Rows from block 5 of the encoder of a small segmentation model, named by matrix and row number. Rows with one number belong to one neuron. Each number is 200 + 20 x the weight over its row's rms, rounded and kept within 0 to 999. All counts start at 0.
After each neuron's rows are labels from the 100 images, of 14976, where the neuron reaches its highest value: "colour at peak" is the nearest of a few named colours to the mean colour under the peak. Only what is clearly more common there than usual is listed. The data: simulated fluorescence microscopy of cells. In brackets: how many of the 100, against the usual share in percent.
# fc1: MLP up (encoder.blocks.5.mlp.fc1.weight, 640x160), inputs 108-159
# fc2: MLP down (encoder.blocks.5.mlp.fc2.weight, 160x640, transposed), outputs 108-159

fc1.185,193,191,211,221,248,227,188,223,237,223,194,195,218,212,174,175,203,199,185,194,198,217,221,228,191,214,203,189,185,181,205,222,209,194,187,203,189,206,233,213,189,226,232,219,185,199,221,217,216,205,187,198
fc2.185,211,193,211,188,168,210,206,151,212,155,193,167,168,202,240,205,212,204,199,225,218,229,217,199,183,214,187,210,205,209,181,160,199,180,200,197,210,204,163,224,221,158,182,193,205,183,206,205,181,213,186,231
colour at peak: purple (76 vs 3)

fc1.503,169,210,202,160,175,210,199,148,226,194,196,183,201,191,194,207,170,201,203,179,189,221,190,240,179,208,218,205,232,220,202,215,193,191,189,243,197,197,189,196,219,170,182,214,244,234,180,210,215,188,210,217
fc2.503,205,193,198,194,220,162,212,218,164,217,147,194,178,164,157,216,201,195,194,161,189,164,184,166,231,202,220,214,204,233,201,187,201,215,195,210,199,206,223,216,198,210,206,192,163,161,194,158,217,214,172,178
colour at peak: green (31 vs 6.3); brown (31 vs 11.7)

fc1.246,212,219,210,177,194,229,193,213,213,180,171,211,167,224,193,208,195,179,204,234,179,203,179,197,214,196,194,182,195,197,234,210,234,214,202,179,245,220,203,218,210,234,201,193,189,171,208,193,189,221,211,204
fc2.246,212,188,241,211,175,186,190,203,191,189,188,182,213,177,195,201,209,197,188,177,207,192,264,221,201,181,198,200,232,246,206,189,153,208,163,173,164,210,167,236,200,213,218,209,211,208,215,212,230,212,204,163
colour at peak: blue (37 vs 2.9)

fc1.482,187,239,186,169,162,212,176,216,203,224,192,211,199,249,189,197,175,157,207,217,210,211,188,222,205,201,206,210,166,194,202,191,235,155,192,183,188,190,197,207,220,219,200,199,227,170,233,188,207,188,240,205
fc2.482,223,188,169,215,195,200,219,208,163,183,191,195,199,190,185,160,193,232,213,205,211,217,187,206,171,199,194,214,249,205,191,248,154,197,216,174,228,186,162,220,219,216,205,211,170,232,164,195,212,234,174,180
colour at peak: purple (57 vs 3)

fc1.354,205,182,202,222,167,202,175,243,171,146,165,220,185,223,199,177,229,192,206,170,206,159,195,191,218,170,191,182,175,170,210,234,186,158,175,227,200,190,218,201,217,240,193,210,180,184,177,184,189,191,207,185
fc2.354,208,187,188,177,229,212,210,200,197,200,219,208,188,199,214,199,178,185,209,211,221,157,204,218,165,197,183,225,218,206,159,186,250,229,224,206,191,197,204,206,177,179,205,172,201,184,219,198,155,207,188,197
colour at peak: green (35 vs 6.3)

fc1.135,211,208,214,162,196,206,214,181,195,165,197,181,221,210,201,196,188,181,173,200,184,200,179,155,210,208,201,185,207,223,232,197,210,173,212,155,219,222,203,215,204,236,181,164,169,210,163,227,194,209,201,198
fc2.135,207,221,183,257,222,201,213,209,238,212,230,183,198,181,228,171,192,211,179,176,205,207,188,261,192,199,190,211,165,210,186,176,191,236,190,195,187,236,175,196,190,188,187,167,205,214,248,208,191,186,209,193
colour at peak: green (55 vs 6.3)

fc1.594,188,184,182,198,210,244,189,232,190,198,172,207,212,215,229,197,210,215,161,204,198,249,209,221,184,179,200,232,174,181,187,202,193,223,200,129,189,218,205,210,206,216,171,192,205,235,195,194,194,199,190,214
fc2.594,238,193,215,189,207,212,185,215,188,202,193,222,151,226,210,196,195,203,190,229,202,159,197,228,209,212,189,194,200,230,193,221,217,174,205,201,220,226,189,197,156,258,178,219,214,196,218,202,197,191,208,187
colour at peak: brown (62 vs 11.7)

fc1.121,160,197,197,178,154,193,199,219,233,192,222,224,233,151,182,211,189,187,215,224,188,197,195,188,187,192,208,225,176,238,209,209,188,194,226,212,196,220,193,201,250,237,178,188,176,225,197,223,213,190,187,205
fc2.121,190,201,205,203,224,181,223,216,188,200,223,178,180,219,212,188,190,214,164,177,232,220,185,226,211,189,206,213,268,206,195,213,199,201,204,222,193,201,202,186,173,231,190,203,204,209,186,223,217,190,193,182
colour at peak: blue (29 vs 2.9); purple (26 vs 3)

fc1.38,176,205,163,199,202,205,204,210,202,231,189,178,217,217,187,214,210,172,170,198,218,188,202,232,176,209,224,185,211,202,177,190,179,188,147,199,195,200,213,213,238,233,227,203,187,241,207,189,202,224,227,201
fc2.38,208,177,204,269,182,170,194,214,195,214,170,182,187,206,195,193,217,198,212,204,207,197,222,190,195,170,214,216,189,199,195,202,191,206,172,198,238,203,190,200,212,200,168,209,214,205,229,245,171,194,205,203
colour at peak: brown (48 vs 11.7)

fc1.635,205,201,216,206,217,223,194,193,240,158,198,240,222,195,188,225,194,194,198,198,188,215,255,212,181,174,222,190,195,165,210,217,202,174,214,239,190,217,172,217,197,200,193,162,185,202,197,206,208,194,211,181
fc2.635,199,205,223,201,212,165,242,201,187,225,199,222,193,170,222,208,187,227,195,184,234,184,194,217,151,201,168,231,213,192,202,189,213,224,201,174,219,220,193,199,210,218,193,193,199,170,193,177,207,173,194,227
colour at peak: purple (72 vs 3)

fc1.229,209,193,215,208,206,187,193,226,215,203,243,194,180,183,223,170,201,201,200,196,196,194,190,215,223,197,193,179,199,227,195,192,221,207,201,219,206,247,173,204,203,221,194,167,225,207,194,235,203,164,214,199
fc2.229,196,155,181,226,168,182,220,229,164,173,199,220,178,202,226,197,221,198,209,219,188,184,219,178,192,185,178,256,210,186,227,194,200,189,174,159,197,190,199,181,240,179,186,196,170,231,211,184,183,191,189,173
colour at peak: blue (32 vs 2.9)

fc1.421,160,207,196,200,185,215,191,194,222,212,200,203,185,185,211,205,189,213,203,188,200,208,203,214,219,192,196,226,208,192,171,231,209,227,175,206,227,236,193,200,233,187,191,215,197,155,177,202,206,192,186,201
fc2.421,200,176,214,248,206,200,220,228,187,184,185,179,177,185,189,199,181,231,188,193,186,189,167,215,178,197,230,180,194,211,207,184,214,201,215,205,160,199,225,227,212,168,194,158,205,202,191,214,247,195,217,188
colour at peak: grey (47 vs 1.2); purple (35 vs 3)

fc1.456,181,206,216,211,219,192,224,212,199,152,170,214,209,175,191,213,198,198,185,216,217,167,235,191,222,199,184,184,209,227,192,200,170,185,184,205,209,193,197,206,220,224,199,218,185,231,190,195,190,228,238,186
fc2.456,198,223,184,185,215,198,195,163,198,214,227,183,180,216,221,191,207,217,186,214,215,190,175,223,201,189,178,232,188,176,196,226,192,167,218,177,173,240,216,212,246,216,200,184,168,178,199,209,201,191,194,192
colour at peak: blue (51 vs 2.9)

fc1.639,211,221,202,195,168,198,191,181,180,191,204,225,215,226,192,177,196,213,218,175,168,191,183,187,192,168,232,189,210,210,185,214,217,198,196,183,197,212,219,196,183,263,218,217,219,167,194,197,239,196,233,189
fc2.639,196,195,221,216,171,224,195,223,212,180,209,188,204,162,219,179,166,230,221,198,196,204,187,233,198,182,190,218,191,237,212,228,225,207,217,201,175,227,163,150,210,168,178,233,201,213,214,229,190,196,161,189
colour at peak: cyan (31 vs 0.3); grey (27 vs 1.2)

fc1.355,193,187,182,167,218,198,219,214,197,214,209,221,216,197,178,210,222,191,214,248,175,235,212,200,196,211,155,196,181,242,204,189,184,167,214,177,188,199,196,182,178,233,194,188,217,173,225,206,184,186,148,211
fc2.355,231,183,228,189,197,184,203,168,181,228,196,204,207,167,234,199,219,220,204,243,221,185,181,230,164,202,199,236,224,178,167,185,201,226,196,198,182,195,215,237,217,209,168,181,186,178,180,188,188,172,175,195
colour at peak: brown (76 vs 11.7)

fc1.181,232,207,185,189,199,219,196,178,207,196,227,229,218,239,219,181,219,187,198,205,172,189,231,233,216,197,220,202,157,183,204,184,192,193,186,224,214,180,177,175,192,202,182,225,214,179,235,195,218,212,155,216
fc2.181,227,171,213,195,182,200,190,191,169,198,227,208,237,155,192,203,229,176,224,196,195,174,210,210,193,164,170,216,215,202,199,182,205,218,134,210,193,160,181,205,202,201,153,173,197,204,208,201,196,189,227,176
colour at peak: green (39 vs 6.3); brown (31 vs 11.7)

fc1.313,228,220,182,181,200,213,193,176,219,203,199,210,177,206,210,199,185,164,213,194,204,232,214,225,236,224,212,170,190,218,186,234,200,217,177,229,217,179,193,195,193,191,195,196,241,204,155,193,189,207,180,213
fc2.313,185,196,202,184,195,181,206,193,157,192,241,192,207,213,195,216,204,183,188,180,203,170,224,204,180,207,194,212,206,177,234,164,198,167,195,221,199,204,193,194,187,200,188,217,178,173,225,206,224,175,201,209
colour at peak: green (44 vs 6.3)

fc1.25,206,239,162,213,217,189,216,197,175,184,210,167,165,194,205,207,220,207,190,191,214,194,244,205,167,178,233,188,246,202,197,243,190,166,216,174,203,215,207,198,169,195,216,164,191,190,216,195,191,205,212,176
fc2.25,208,193,228,193,185,190,203,195,235,241,173,239,180,222,208,185,163,216,216,172,179,203,160,184,260,192,200,210,175,180,189,188,213,213,212,215,205,196,196,208,197,185,171,220,193,201,207,228,210,201,170,220
colour at peak: purple (45 vs 3); brown (42 vs 11.7)

fc1.513,210,205,212,196,227,178,178,157,211,201,197,202,211,219,165,187,233,231,197,214,213,194,201,169,202,198,185,232,204,205,207,173,207,185,250,196,214,185,187,217,200,167,155,207,191,199,203,161,174,217,203,201
fc2.513,186,204,219,192,218,216,185,210,209,190,188,217,213,207,179,213,173,146,193,180,213,197,160,252,199,189,219,175,179,194,187,216,231,224,159,181,179,207,175,187,193,169,217,192,221,216,204,190,199,201,208,199
colour at peak: blue (30 vs 2.9)

fc1.249,183,252,185,189,227,231,203,201,181,201,238,223,182,202,176,186,196,220,208,192,197,216,205,191,209,194,227,217,224,190,209,220,210,228,201,222,203,209,193,222,194,224,232,186,183,232,185,175,226,212,167,190
fc2.249,206,154,231,248,170,217,197,214,248,193,203,183,205,198,218,229,213,193,166,213,185,204,199,186,205,222,168,193,161,215,211,179,217,183,172,189,219,192,221,174,207,176,200,172,213,177,221,229,178,208,176,235
colour at peak: purple (82 vs 3)

fc1.504,177,232,158,205,189,202,194,157,210,183,217,184,217,218,175,183,172,219,189,233,200,182,242,200,220,219,219,212,165,188,207,206,173,174,222,167,185,196,218,171,201,248,213,213,216,169,220,194,209,191,210,167
fc2.504,193,175,209,209,190,176,196,240,167,200,183,212,163,222,233,205,229,183,186,195,227,172,175,217,223,191,210,198,234,236,222,186,210,196,168,229,174,201,195,213,203,184,195,170,173,235,204,208,205,178,209,218
colour at peak: purple (32 vs 3); brown (29 vs 11.7)

fc1.298,207,219,215,196,224,200,184,221,229,214,198,200,243,185,213,153,155,255,220,224,227,187,216,205,195,217,186,186,190,185,188,215,214,205,193,200,213,217,186,225,183,195,220,208,197,234,149,228,232,217,172,240
fc2.298,174,190,209,196,183,226,191,184,180,162,204,201,172,227,191,243,246,175,211,173,179,226,202,194,187,180,208,204,168,170,181,169,175,171,233,199,211,176,199,193,227,195,177,219,210,197,231,216,209,177,196,198
colour at peak: purple (55 vs 3)

fc1.584,233,191,159,176,198,181,211,179,205,186,218,219,202,202,203,224,187,157,207,174,191,194,214,189,209,186,218,195,183,218,222,223,230,216,183,208,187,168,228,181,232,225,212,237,208,238,164,179,221,206,199,237
fc2.584,225,169,229,177,190,185,186,201,212,168,218,165,161,203,172,188,189,196,147,227,223,188,201,235,188,216,191,182,161,197,195,223,209,216,228,214,221,231,229,215,190,155,196,200,178,197,221,203,207,200,184,204
colour at peak: green (28 vs 6.3)

fc1.631,233,202,227,188,201,227,222,246,189,217,212,245,200,192,199,208,156,220,236,198,191,173,197,254,182,205,193,197,223,213,185,199,194,202,213,195,188,228,210,193,215,220,236,214,184,198,199,207,198,219,205,176
fc2.631,193,196,199,232,199,211,175,185,157,206,184,197,154,196,235,224,246,186,166,243,233,201,188,221,165,207,218,197,198,190,218,198,202,190,229,210,193,181,187,226,204,169,212,164,212,194,209,229,225,192,205,198
colour at peak: blue (27 vs 2.9)

fc1.312,217,184,185,173,209,201,193,224,211,213,258,201,172,215,192,216,192,223,211,198,201,213,164,224,176,206,159,175,217,236,185,208,219,191,156,189,197,186,230,207,221,223,202,198,190,202,233,196,190,207,230,195
fc2.312,200,210,226,201,210,204,218,164,190,175,206,242,213,215,216,197,211,201,215,225,197,180,194,199,207,171,219,228,194,152,200,218,199,211,184,216,184,204,176,236,214,192,223,206,187,185,161,249,181,188,206,183
colour at peak: blue (58 vs 2.9)

fc1.451,200,232,215,187,231,218,175,217,199,195,183,249,183,170,181,194,216,185,183,203,202,236,223,220,179,216,190,211,248,207,204,187,214,218,205,205,215,226,181,210,199,174,178,180,216,253,178,216,190,197,182,199
fc2.451,217,175,201,209,191,209,161,220,244,174,204,182,188,195,180,164,168,201,202,215,209,169,188,203,217,218,197,184,165,206,197,226,234,149,195,213,181,194,204,168,176,187,188,198,180,202,195,202,211,196,176,225
colour at peak: grey (55 vs 1.2); purple (28 vs 3)

fc1.455,203,191,241,239,227,211,193,197,181,186,198,188,174,197,181,177,176,218,206,221,194,228,252,237,171,205,158,222,198,217,203,171,184,202,246,232,208,175,240,184,181,216,233,214,223,220,185,210,208,189,194,185
fc2.455,246,213,173,204,189,174,191,204,215,198,234,221,233,236,222,217,213,185,165,201,229,178,193,215,216,221,215,214,215,189,209,192,223,188,175,199,194,204,192,216,219,200,177,195,185,219,187,185,204,235,194,228
colour at peak: brown (35 vs 11.7); purple (30 vs 3)

fc1.36,177,247,205,203,169,195,179,191,180,172,201,191,195,195,214,224,186,186,233,194,206,215,251,209,221,195,228,182,222,197,164,211,191,197,192,200,200,191,208,214,213,207,165,202,163,199,193,193,177,216,242,228
fc2.36,171,185,200,173,189,260,182,181,208,178,179,220,199,217,188,189,188,212,229,235,196,188,188,197,167,208,217,173,198,246,179,184,216,230,209,191,174,185,182,205,179,181,211,206,212,228,225,200,239,200,189,197
colour at peak: green (37 vs 6.3); brown (30 vs 11.7)

fc1.611,201,247,204,211,194,211,226,179,207,195,192,178,169,207,230,198,174,198,167,198,166,169,199,212,202,208,220,171,207,237,227,204,198,215,201,194,198,191,189,205,203,193,236,212,200,211,167,210,208,218,208,244
fc2.611,183,184,201,215,207,212,159,245,163,220,176,198,202,165,202,225,207,195,205,224,214,213,191,190,214,201,226,225,199,197,185,190,217,199,216,204,168,177,246,242,193,191,194,221,216,205,203,220,185,185,184,160
colour at peak: purple (63 vs 3)

fc1.365,206,188,191,216,161,176,184,226,216,201,214,160,209,198,195,204,217,221,200,225,236,225,230,217,163,220,191,192,229,209,221,185,175,204,183,194,187,204,194,152,177,221,197,243,188,190,187,206,220,192,166,189
fc2.365,153,215,216,155,219,210,222,182,199,209,180,233,235,201,176,221,179,195,230,183,178,228,218,200,193,206,197,211,187,193,217,217,247,227,178,206,203,173,193,190,193,186,183,191,170,199,193,203,192,234,194,213
colour at peak: green (33 vs 6.3)

fc1.613,221,151,197,206,237,211,197,246,194,205,170,210,185,202,231,163,233,211,213,193,199,198,207,187,224,260,186,218,188,195,163,218,190,165,206,209,211,183,161,216,208,245,195,203,187,226,175,175,234,193,204,186
fc2.613,155,214,189,195,189,195,207,194,187,191,201,203,175,216,180,190,189,213,197,226,229,197,219,212,183,180,193,231,194,205,191,158,209,193,201,173,233,232,171,178,196,197,179,149,194,199,215,226,185,185,209,194
colour at peak: green (60 vs 6.3)

fc1.333,196,184,158,186,190,198,203,210,201,213,207,232,230,181,228,162,193,208,209,227,180,201,204,167,177,237,202,202,190,229,206,230,188,181,219,209,180,191,158,223,165,223,197,190,205,198,214,195,214,198,196,209
fc2.333,201,181,216,185,218,193,228,184,188,188,201,199,186,205,192,191,176,198,237,200,254,192,191,190,201,194,200,163,223,177,171,174,205,209,185,191,175,237,203,192,238,213,174,232,160,131,201,210,192,180,209,207
colour at peak: green (49 vs 6.3)

fc1.515,185,222,207,214,217,193,235,204,208,199,251,191,226,206,202,179,170,193,189,195,162,163,204,203,177,202,217,185,212,242,206,224,210,212,223,205,213,203,184,187,210,211,185,207,199,201,223,255,183,177,213,213
fc2.515,235,190,180,200,167,215,195,205,184,207,213,182,159,211,189,225,213,196,205,172,216,201,190,191,216,220,194,206,192,205,235,193,214,192,175,205,166,223,215,215,204,206,214,204,222,207,179,201,234,177,211,155
colour at peak: green (47 vs 6.3)

fc1.206,201,203,170,193,206,215,204,182,199,206,217,186,213,207,200,237,179,178,240,215,226,179,161,192,208,227,217,212,169,186,211,250,183,213,236,201,216,212,218,216,165,227,212,177,208,186,212,219,220,166,233,205
fc2.206,200,192,191,205,208,221,196,200,182,183,169,177,178,180,227,175,194,194,220,210,188,241,195,207,173,224,215,225,201,196,187,181,213,235,191,206,223,234,180,193,238,173,203,198,173,220,193,178,257,194,185,151
colour at peak: green (37 vs 6.3)

fc1.41,199,211,224,176,194,179,218,195,181,199,214,207,156,224,200,216,214,178,208,212,215,213,152,181,229,198,186,178,234,207,185,179,177,232,204,203,193,195,177,207,195,183,171,224,203,245,201,207,213,192,202,176
fc2.41,205,216,185,183,206,233,204,179,229,191,206,198,206,173,222,196,218,241,185,197,203,229,244,202,180,197,217,186,152,188,218,197,209,156,186,193,204,199,200,211,209,204,217,201,198,177,188,207,189,200,183,230
colour at peak: cyan (53 vs 0.3); green (37 vs 6.3)